From a checkpoint of a small image classifier.
Model: 9.53M parameters, 32-pixel images, arch resnet, norm batchnorm, activation gelu, depths [4, 7, 4], widths [96, 160, 288].
Training: soap at rate 0.0016, batches of 128, held-out accuracy 100%.
Data: trained on scattered letters and digits in many colours, 97500 training examples, 21.3 epochs.
Rows from block 4 of a small image classifier, named by matrix and row number. Rows with one number belong to one channel. Each number is 500 + 50 x the weight over its row's rms, rounded and kept within 0 to 999. All counts start at 0. Numbers have three digits each.
After each channel's rows are labels from the 100 images, of 14976, where the channel reaches its highest value: "strongest on" is what is common among them. Only what is clearly more common there than usual is listed. The data: scattered letters and digits in many colours.
# convs0: first 3x3 conv, stride 2 (model.blocks.4.convs.0.weight, 160x96x3x3, each kernel summed), inputs 0-95
# convs1: second 3x3 conv (model.blocks.4.convs.1.weight, 160x160x3x3, transposed, each kernel summed), outputs 0-79

convs0.137:435508518488466487480466470587539588473462475426501539503498521470458442501365322509497441506504545403487491482386524420427551579481535464457519474475480499437552448501508543474494506497520435518506519584426442345519504546479493486531551466510468465561521485504462581431531562480465493478
convs1.137:509531528537414566422336525438561527542431524486565545527551590540539542588496609466552515555543466541525394543547513506550531472430529499557504484534470433479506596562437485510560455506520554534490548531401405427514452474649523485490526516
strongest on: red

convs0.99:442521495494554444538496474486510562355441491446454538504520480471428446469458370542430415469526573431551514458457491480447461478522547467434445435499533532395575460504584514472570503530458478520477514542450401350521490506480486505514545499499501476470420512450409408489545515505466462479
convs1.99:471524484474474525473351498484483458565527530535579502525546569485584531524450508486501477499549433518451441558559532558477490501329500468504492522530447454487465565552433484505559494555493576545495521555454434465553456449604579481522492523
strongest on: white; pink; yellow; orange

convs0.18:556505467493441546493501568496573518587525601433553503395478535587565592407442572515569498490493520510454497582452456542540470524431456514515474533514445512555494535481467513543433518489523463436522458520506462521458441447523584455501433492482417580478618421492607396465488450543509510481
convs1.18:436472502472488469526496480493443500491552467426501472485516454480448455533529514531380517430543540539438511392469432497474504586502450522443574422511477515416477506455528554403489556534525498475495548472459475443484443444489494443492466404
strongest on: yellow; orange; pink; white

convs0.23:522480475497496544526473467475452451560515513487549509401504578460556494425473494431562495477517388514510428519397496546553437522427448501484464559504547573526629494520468528546472519536580463549451365465491514478554430569493497462548461486436479627509591596523489416513479430498501503493
convs1.23:452533591500538490521551474476443582511586490444450520497534447482440420449550486608510481448498506448449546392481431446573434545523505526432491441563560472496464495466484517453504476544522515471479521486441471496479458442403499446490467409
strongest on: pink; yellow; white; orange

convs0.92:433571428542574466491468500468505544391443509517451483440501510478451448512433392535472403440526549362506483436449487412479441456475581453441541456487473549400470474528540486468539533546456501460463488550464412391552482496490503463552488505536468446448413550479435399507506503499491453472
convs1.92:547555512494450544457394541441473511562540493544569453537536542464597460544421474501473507461563448522466481531525516526462485477358435506444481454523438465507423520563400475503558539541490522546555513575480403475568464447525470520580517489
strongest on: white; yellow

convs0.126:508448604471501479467548424499525481444494528419432489657558520426445518498485503443479562538393545550513552559528529523541506515463569533489429533519515533530444550438548494507546487539491526523511524380487594533491527520488529509499634438580494480542438425486456585527510509580490500401
convs1.126:490441544444419466471500419491505535489459456498472471494540501504463624483409472484490547521509472482515489509520496467502544479434462451510483565469380519529543474491489592494486458548498500489420458466551533463424418540585522364424483535
strongest on: black

convs0.85:510577484501576446482573432487464495465477538393360508616525506471455570493516486672458577516472485526578553526541439551500473515514504516528459513555491518552488579521556471504481461454467520442521508468533566469354467498504495541472557458530502539539514429452503518482547457577419492553
convs1.85:513431466463395485442529491496508478489543485535493435465468451451480459574442435487408554439529536488439485409559481469374505512453403464484539487467446476516458446445401561450558575601500488529412552485453488485528420425538466395530455517
strongest on: yellow; orange; white

convs0.89:371530455557520452508519511500527527399472496478433486459532503481424474467435387455446408475536515379501520479462534420475425485538565440457524437493499558411509515523584504474556497484451525474475508484460383405549530463510542521573511527543518494475442517486453374501412522528426458485
convs1.89:510513485455467512542496460513448503485573481511599467505452485462548454517428449462442509477512473476464507495542481561443478494341472427474458512495399467505355538552507530428524525502475508563484533570554538520489437464503476587537475517
strongest on: white

convs0.22:486451583472462463473490483404456444439504454499445445531503440501488482596538508528452499538424511517447546455574453446471552502493513571516426566442426444510383492480484375416443481483420447454486555462455513520520497459555459470434504440454449512479448385439479576527541437462407459513
convs1.22:585463481501463530445481450442542451543437469512545536456546493509509590489513516420483520510485523474516459560504539467491577415536443449597477527469471454509504516470415527533521479492610499550495491543448450467467538539598583396541524493
strongest on: black; count: six

convs0.32:500443500518390534461465553536456448447489460575584416500485516537610515594570550480530561476485464531497510519535485406544543480451502455551471479531541618533473483450407351492452489431469482469430499531550495537573449472492436489492452485437514531500516537405456393566567494493510503494
convs1.32:440499523520520415525529477475421456489582507462391446458484421455512478413592501555499465452492508510428563449418440471515434537510459471449513442456536522476416429431498522452426505545567475502475563448455453448527470485436544458529483423
strongest on: red; black; purple

convs0.107:489476527451477474531463470531452550486473447455482534516547529458436456462298380551511457525525476433507431493347538454424513536486477521513387453460521493412568467458481578482497508532507431563468512537473412377484461513478495502543506544544460531543528508478508524403503507512509517493
convs1.107:463518581519564493434353505419501537530436539468534545538568562479545503531531629519568481554562423518498399550539548545598560503443516528514482478549516456488485555537488430538516465487493561498454573538410382449490479444592509505440524511
strongest on: white; orange; yellow; pink

convs0.81:491491497462521481547480416534459550518489489472486531512443540470461444441380393452500510562525442495405468567390536491528485553494502492461382521503508543479524450475447508476544502511564466516508533425441446374460453583505510476536559495519453595483607488548494549458455609574589481547
convs1.81:488435535500398529494475471441474636522443512445515499506599483451444423517459511478487546473576468419551482461525491462511597568496512589480486530544548482524453420522527473486491425491472484483512422490479493472432465473487422417411460467
strongest on: red; orange; the character O

convs0.59:552479562482555474574511449429541407512498594404490540466458454485515512449496529513523578527450488610513538518568427566553469557504501566536477514560470401566551576465578538550459504564614440530564440418576540500468474480496481535411592490463528528462538492514480575497467474579488525490
convs1.59:424485513447399520466582449545454556465488492495509491517452458473467507492400456473527525459513564403586579454527450459482530542562501462424448600517501510465501429467543612468539534531470445480456449529492505566376400499493476523479472481
strongest on: purple; black

convs0.26:502535446529516510512519464445475476536552559436476546391453540425540480383432484470521509463466453533436431530438499512509419476491429498486528551524474553517513436553524596506463500512597437514457372420539519455531460494488533496505457470392461625495538514623495491495401452537535514560
convs1.26:441521512474542554454571503466466589499510511484495558515501478450468414496479500504512461456471493446556555465471479436544529564541459550447449498571586452495461497494507527471496558493460445482468500551480468547410456411392477507519476438
strongest on: orange

convs0.148:578478492485443598579488511482497459577567588451591472463515548599604575470513579562563538486453460524470449529461507509549469465412506483503434528494517545552490541497501565542456463578570452517498394460492548567491431483516532489496423468514450567456618533490538423510557459501511511416
convs1.148:445482538484514480548518458497447519466553483428451475497529432509459467433554521536412488414507503479430517393447410495502479584476480513428497430496511509440475469459515527443498502511526518477503550493456476441480485456435543425480465380
strongest on: pink; orange; white; yellow

convs0.9:417489425589479439446503512471548524417417481591475477422500543469481494492453465474461439457534531382437485473502545435490426475533610479483586496487430553445473504522507416503566529504435527405486491530478412473603484498555525506565446527501499490478421596481490424523438503530463429564
convs1.9:508516576485433518491508481457473460539541450529542388562504503488607452515387447501442528488500498479464521507478514525472469451424410466464494472471443439551346479537421528441530562547532469526541484584493426490541448444478484520623517501
strongest on: yellow; white; pink; orange

convs0.149:449473453505459520421489514509535394483482434501501507406490507472522427477494556448494478538517399392553452448378457425494525453434371481525522495474510488379494476477428484551509553550561415548463488472532516585608496467447544427523461534420536500504456585491510456475548503537537463488
convs1.149:450598524554493522473450524456423515541505526527468488493531534497491511538547395599589440498484532508457473537504578451591430492484544435485447547460560532570442413547450433515480467420478506490490494467483508506476600505380456492453495469
strongest on: purple; brown

convs0.87:499506432512417572469455514502476453545512551502576519447497566506554523444519547419552506475497426519453441571446506487548444500431389513496467509493546560573540495495448508500430540505543436509452381487546515577519431494515508471506433447384516572502602598518506370542524438460576491505
convs1.87:472513595470520459542549501459418531503572471473417518503511451475455490442592504601522459443495519513471534397433422471588436550577484526434550391507531490477469481461506499405478561550536498490504577462457447452533466432399498507505487414
strongest on: orange; pink; the character C

convs0.72:557484463471436537485501541550583544619525577471575511398496574589550588377431566480548510508466531474429519576436462508545444531427507519490491529499438488531482506465465519513429487514528463436482489519463458524432462467492526442526457507464401535455635436520609457480514473529527491453
convs1.72:439479508478478474536470496524458501456516455410494473494531478490465458504552550499428495455530529551457509385449417490532508577522450507450567421523501554409490516440532557410497548521540501452503522475472479438471455429477478449468474398
strongest on: yellow; pink; white; orange